Rows from block 11 of the audio encoder of a small contrastive audio-text model, named by matrix and row number. Rows with one number belong to one channel. Each number is 500 + 50 x the weight over its row's rms, rounded and kept within 0 to 999. All counts start at 0. Numbers have three digits each.
After each channel's rows are labels from the 100 clips, of 14976, where the channel reaches its highest value: "top examples" is what is common among them; "peak on" is the class under the peak. Only what is clearly more common there than usual is listed. The data: phrases spoken by 400 fixed synthetic voices. In brackets: how many of the 100.
# convs1: first pointwise conv (encoder.blocks.11.convs.1.weight, 288x288x1), inputs 0-287
# convs3: second pointwise conv (encoder.blocks.11.convs.3.weight, 288x288x1, transposed), outputs 0-287

convs1.62:481446529454498512457521501482541467512478532515504549502525476484545456564522506514499558478486474447520572520439609512460422495586568575520490464562512445452497583320452539465523460541369504489486517564546466537542507492503489473350595523446426520445483540605396548479510403537499372451492546432545431502482478446567479452503604549564502473554533476544469513488546496591471439538485531461507470500446558478406476493635530524556569498449415579488575445472600481446540500421596405521500401492528458517518512544452476497516520509499472485508601469517511515566495504478456535565400524371502477484484543452513504507475469471511458475483465537487527465527511373482447507447586528413458480452434567329472472450509483466552490477536526463482481504509513496503442621522477390533524522495517564494540470459521477497480519487571455622479525467503476528414613500507519505495
convs3.62:538513553487511428528526506447638591475585481501551546407436542516452462279500468423448385445567388486480569488495485512505449538511486464497391561533565565496509416489479463490462548464510457540485478509440443525504520491526540491488587479529522501491453591531513607502491530455447558434564444508482368554484507473500502518388495467525513481538525414502508484517504568522512499469489486503548551549472517489558573481546497533431428594503495466440538525482505497509505539431484523518451467594430442506441527484534492487487495505378544576478517614412475495413557497495475586570475528514555434609528405516523510539517551520522435352506409494549530450528463552539495519456561478548498481550508489447498540423504441505376517523417429501535451497475457478422538507489539531533483472489491531489528523551504425472521666624451484462492540430538465520512435505515441511482
top examples: /oʊ/ (61)
peak on: silence (97)

convs1.107:493480507489521417520464499490480471500524526496435450528516506559531615457536544533431543450459399516507536544500431501543527505436446425500456490549512509456445520484468558600520398440528500420533554564507528434490471494545466503575503574536547512524566385549578550449459562507504474411506403495484517490423476511629506578429504512405555454494469507467478484499463524498495499499420491683576576486437423498530498522546448484459518504532559458439543510547589500565460547541444517510490535412537520492625508566506518500516483534458406455510485454519541438547509636433499494499512590500522565471540497489453481512438521478536618474534485423477466552493533571481488518414516483413462490522616581631492528453512452553535526554537460474548486455566548495559497493507479375475489432518527478593490502474511459494634493507441546439420375442503612505578468425481471546492
convs3.107:541458430500589546444508531470498489537541504535525540568604341493501402515556503562538451403475516496580532501461472481526497510572488507602446547587475523515518630471572521544479525519532490519514532457524583588541520375579523425570521509448614427540567572546450487563526519534490506477526552531427491427536504522480552520538500554447532509591541511572565528468503501521478451478489511422610527455466526522523613485483495506467478511474444475508507535499547428543475358503457604464473463500477552586529529455503482476427479511550511562428445506582467507463429572460555498539518482477531584505413599503427486504449493504550532516531493602498615427501499572463507401504418506486475442568616567483398547482532480579556552477502586566517512539468487498506566465563462576465526461516519546546484494487522498491569465514531464460563516546351418597518525483534497517480
top examples: /ɝ/ (73)
peak on: /ɝ/ (33)

convs1.33:539560509451504528525505531466473470497474477515515422506454526480520448547522532662507456484522492533346494459463502491524472485463505482456496477505510451476399507496468513546509542473624424536464480530547545420524451553547608463453567502483507483552574543577481443493590499569452457523485439404494469474518438513493477578557525533494441619361539552519464558514545490466473482542497478557632536665433491497510504496512501471498483493439444457422470489534459458515474470526576493552454508442479469499487497429466479497594506464440497517449510491491539288433463498482483505500300554563462465462466490522434511508504460531504497567508473474532473536534412473480546507531380522494355494481474407502494461540517463483515593482410555519430474542478532484485515556442516440544563575492534456493489528458499488582466455544439414572520553478546502420511552562440470476403
convs3.33:509471476485536505419527511538471527496536525500556555518458542562597305497494472478448475453423528432446491420472525560508529577467477508460478441573399471479534569454447463512528480533388486447501501440457575487480471466421410469498577400433555532476553455447508467498522525469487479498528482484486412488476455547574420518485515631501542525548584457570495585457517421410433453435493507473427511428428476447433416458447506548517497487451462537490486385460492499418416457486467485530468465452464555498594524575491550497479470508476413506449511512538480431513527504497435579438514540486513593475473537592493458539428502448502481544363526578470557488551402477482557391503507548503576488461557532536498443430442422510495477509465505550431528535582519466520506502472613538464564460511507503559497537335456437446465492503605506437465405588476526460476499502532487500497
top examples: /ɝ/ (87); fast speaker (52); /ʌ/ (43)
peak on: /ɝ/ (48)

convs1.161:433455419565485517535590458542471526495432509486509590406485549508520554491519489496576545543522456493434517529519533448497454438563467477451497494445426483477555496512515519473476539410569531498421467564551538448551534383405462462466539609532511505468460526553491535548510414422580425467394552535497538518475480573469492510535369577453467541478409432462481348482572430551526450429523518521467517533517622457442565543568505518428503567503469529497548556528493525523470573516464498507587517583474500509401494452508396509492477622496492423460505441513490510514427493546596454588450510446537525537495489507579520584454501553414426455517609534506584484475506562535377543463486465483451491530470499438501446540520469446488473478470487443442515504543615497503486498498494551417539454446466516633550496505530552564524464560453454551421459556515525543492510454473449369541
convs3.161:410543565461499477527433455555506472514493481484523610500506515510450540486416496471475478437585439504541399434620474458452532546546442456304488429532565527489411411460497525535544466521533509489448514585517531524543497541483412587520571550493521531414629602446458435451503431435492503478566521470453467464531459525506516551601466461508421522509531590527515494492498621489498540561514422543432535501472567529497493508510596519494633465539479531523547498547509437475542535560497491585419499463407469588469442454484429459511471486511497533570565464494540516584530517513544467540478508526500531574578431513499533558516585540430482468529462546430516573568561472530484543562544505490484650536463605474543455573507459550494421456507444539492439453445411491422500544465509523463417558500463542552524531500551530492453490545543460518493491416487426539582463574450482441524
top examples: /u/ (40)
peak on: silence (78)

convs1.148:512486482585480589535560514513490522476426553521557427481504501536507457495551501571616509515557481526444501495462594523494549572462447437497492467446417535493470479495426486511483447489532503497460524482535485493509444501503447507449565481416504519500462440521460505487562541527469313389494491511520443562450430514587504480509535552472303589471487491510459533424491541454548398482475507518470491500480541516482525511548516540450590475405465538572580406522521479470520510539560504528564422551513488499412585525493465456657529533556477405390427482581453438537614444473495503498539476474513486415473489473449475508524449531484524528494529431522515437536529489473502513624509465469412509415490467529527473413465500427545561475470451552466463502480510513456495491474509437528514482456593432567456489494511564526487527612425480560530500508467471367375588374456492413499
convs3.148:500497616461505552504452472393522448431550466447542546470474465501404438403527493450459470483585437491516481474513464464429486553440513523555449565483473581548474502513495560548509502464473463564409473502484418539495549533470475423534484507447457511514467582513435462420353431487552506442494524558551491580523469467515486418523552470455504511475549458514557436485461504479492496530557405542510500503490492522480515556593492527447433487499600482446439612421553538512532563509519441487546486535556452549478598528524514465447392505530524445440611564444493514519459525487517514605613585482472537572494426555440491435493504545455538470496432572492547434614567492597468548511497500483484513555526530456542529427494526481419620586481459457521433472510446534453407507510532552565468454592502476503536480525477464536553569618501509604488582452603516496473534557542351445528
top examples: reverberation (60)
peak on: silence (84)

convs1.58:489436578505484510396427441538350476435510522465510521510479499517489515448494562399467564446382504428499451467492591479482483551535492495491500476431399516484528576444544560521446640466629468525411498449469367510530431500459606470543592453535505553519468561628499510522526472491436456577466573532539442532541465509579554543534452493535472495503400468498522503524497491446469480500582511494552437532460586494527411487520565438383498513489541528485542509498443506512529413506467462562526534447503524487475581356487466488529515511468468417427467472521456470484471523494501461594499514439386501480527429554447527475443499551513528519422602538465537509504468558511375494547457469449505544555440590489457519495476650462496433529425532536498513508509571527506551483388502554405454521507414461531447526477417494535561479484484461501433546490510517495520404494477514443508
convs3.58:455483578484489578524473503520506427572556575485467500465435431534524507495534564508555585535547499560551454630525551592483470423458509421408488526448465444477471560562495609553446492480596510551540508551503468506487572515542515493492516466560575501488474509461623532443527621474587573502556513548477573523500522586500519567527480585535515472442464535478615484539505436475455415424476458547382478448601483581512501504458541475576506493531535601476530484451573523519510577556495571524528498479508450544522482490537460528584446543522450475571445436531485549542506515453496535481475487518503583494573527552459448567532510552410514491523502580465479583531448484447455504505552470505517504449590543489477444498501407503541479547506512513487532443489568462545656415518414421431415512534503472587473469521471508472339398474485476546514500495530452546610603491512574445436
top examples: /ɝ/ (76); slow speaker (57)
peak on: /ɝ/ (26)

convs1.78:529484482470504514563501597454447521466506481468468591464545439419517510378531511505496534466453526528516440506509491598529464522597572464500495470506556559558534427636500499506558497526542530429462479429492382523596519448538563510541576429461487523488394458552443546496527545432645576492515438427462530474487470447460462454574498629470540475518516541527482517484479496543553445549524531559448625522526492516403464504486482522399628613416374470533508436427495443542504478523524538579550367407509454519453545533455472448507502561460434519599440511528440562468465525566513467566443537468531471472496482480473530594429487509557428487460511453511509512566446522479498420415509525506457488543482510468553482389535508404481513508515422510467545511507638538527484554473536482556512531516551499525515477478478509461498449489531475588462631516470454549501491568488436443488
convs3.78:499544594494483523382505498518574521521555625466566460505457487488544519422432528562558469568493419358531479526520385495546495427523467492438515517519553478510474503493541500505453521403526404578483504577472534552531569483552537387532502481607546459519512548494515538578507570555551495541518561470432465575511538542496477553530548564527530526468551436461506388565507490511584420507543563465490446519490483544530527544549485529423466451606528485625429631415561515513528527529514495504527566566410383529508453484482496480498502487439440462492458478570446555494506580481465570581533444526501497563482438465504486596533546511453504433518592555515423451517518545606562507501569545517447474516553538479470502535514395510473547543555439530462540513527538511411500537490410435551423442575490416547497455563483500456504567504525518515511576368455517473458519464435549565569
top examples: /ɝ/ (97)
peak on: silence (84)

convs1.97:518483530499460538523547476468550492512510501498516522536489419520537431506544568627509522470443568551456496611551542430453508561497490497484519486546477541462492494427475444461638423489477505550421482531581540486604541531471580533505500524459587554504653537409553506501463471498540498547630460463468493504412509489472418404502594535518449521575516542474470588511513603435449508524569436443591549541451561441483481518573517546487613595508457588427589568483512535516424523444630479572471444449509472508500547505525470512525522503510505486566511515522502472452453497422506537484543422514507512518468470522491515499498633481539433389450441601482498495596509454452467436477445457506465493508499534426443500498506474461494495561479493545574521511506617513503531548484504541627562412472599599400540462459551514402443561465555495550541493459494493510500505464584555511539
convs3.97:444389445462491467534480463427520492572475472486542481482549555575448514478648403443424433472511468421567462558510586501453498526579452510532479617538559460501492475423421561557428454493425477528616517442435520522561558564657587510558463587500452446472474565423431560470440513584467526451532516423491495484514453453496552524522447510510473436535544384561487492568453484501543470502388445481494503517524572444562520489522539386523506431455464479544612502472411443535407494417539483472474491600517460442494579489488432504474463490487545518564481543465583450387482482457440467466440503486445508607507493525449529455580567513511511417554437478549473499456460512465529523521457463491524499507447445477495480497562496503488516490555441480495483511451483628518503489513440509534538481496536498368469484622467385525458540482467512554424558472476515504531540426540522498488
top examples: /oʊ/ (72); /ɑ/ (60); /ʌ/ (48); fast speaker (46)
peak on: silence (100)

convs1.106:544485543470494529523475495452400477431465500526445565507539439489501458376491617555568490496413505540529556460493514571511517509520498521504465472550508507510563578576461508557411488466607488490485481548549386514557468466469517495443568472452487498481434513572485490483537464538502423547421614392504441571463439459458470501591517500496434557454471467554546457510556558504489496477598515544462559504478577454433508536504503519362548496495438507471445513435438402483534461497453536449509490404543525522433505430504474422487496655389520499490498516556456413473499493460497515551438459429495526460469436492492465555399412495482500553473539511458533528585409487596466490486354490492563507499413553495540441381511480386573503543443512518558516505494524436515487450498486479465507464416484497410490487531439487540520399444470442604441626528557487456503583470560538467532
convs3.106:465478516438518500471514448504609370544549549501467552501500495544481575498451482609517421540577501545551437520483515507476559452484399408410536532444564454458458484368496555516482569493483436515527519485554527515574529518487447509588506538530475541407557575506559444428524472436556519542586462515482489511571528523488471534542502564439487532519561544557589493498484504464442486495511510554357462427519478551609455530494575422442549498518506585546451551440557488539517476539446557518500492488448455501504438490511413519498450580456440483518492450537472458523510520520546538532460500567528609469419509533517463553503559637440532513499471543349511650554479519547392532554440496548476423488522562532502456498506527474483527517493560423487525493480509520511522483490553465476391448547390503521515453477494536508502567502437462462528538288530395487457499529461558448470
top examples: /ɝ/ (100); slow speaker (55)
peak on: silence (90)

convs1.143:488434468563491451462535448494523505511539557555477551473545440507615559511572565516499480451459402489411467490511569514546439530484526536481497447521414478510559589529475543441610501454449460538443527426492499524576443386554535503445543473485452550418498525487454515542434497521519475563529474459466443532471573492497479415585522553444430430536592520509544387512484520497456514493540460474473520521547420563462453455560536471465552567481415487493461491533613521456539493516529476521513503486519529481444507418567506574474591478400551556424465543511490543489523484499481475529397478402486544487518525504525481505546588524422463457458483471556475588548462527423373488474583547449571512634457578467558510576454510483499543438472533483503484501493560555489492564590552502675467520457483509427524502342540482427560522576549527575566511428513503520411558529543521385520
convs3.143:486380525511495500527479534574416543438418471550453468491453524521553506486562538521461509571341472505510547610522587434525471523554466429593495475481440388465537553548568537495555485565531470476535510549530531410519474516528505443500521465538468492374486398424452530539516532465508465440450444534501533449519545496457441498576445512522496583486480480477509497501476519491508500566490467366524508527558398510450428497520479468599566492448522457448543486556444465452599452532482427492474530551478616492528489562456512595559510533535468471489596470632512507537501482533456477501490488454421460439567490435445442485505445505534491569443572480513466533414435596432466468491552437483531491478519491539424430459535493548524498489446544637513565531583541389549548473484590609434494496403512540514500475520486558505377464470520457516539456526490606501490430468441502611490
top examples: /ɝ/ (81); fast speaker (68)
peak on: silence (97)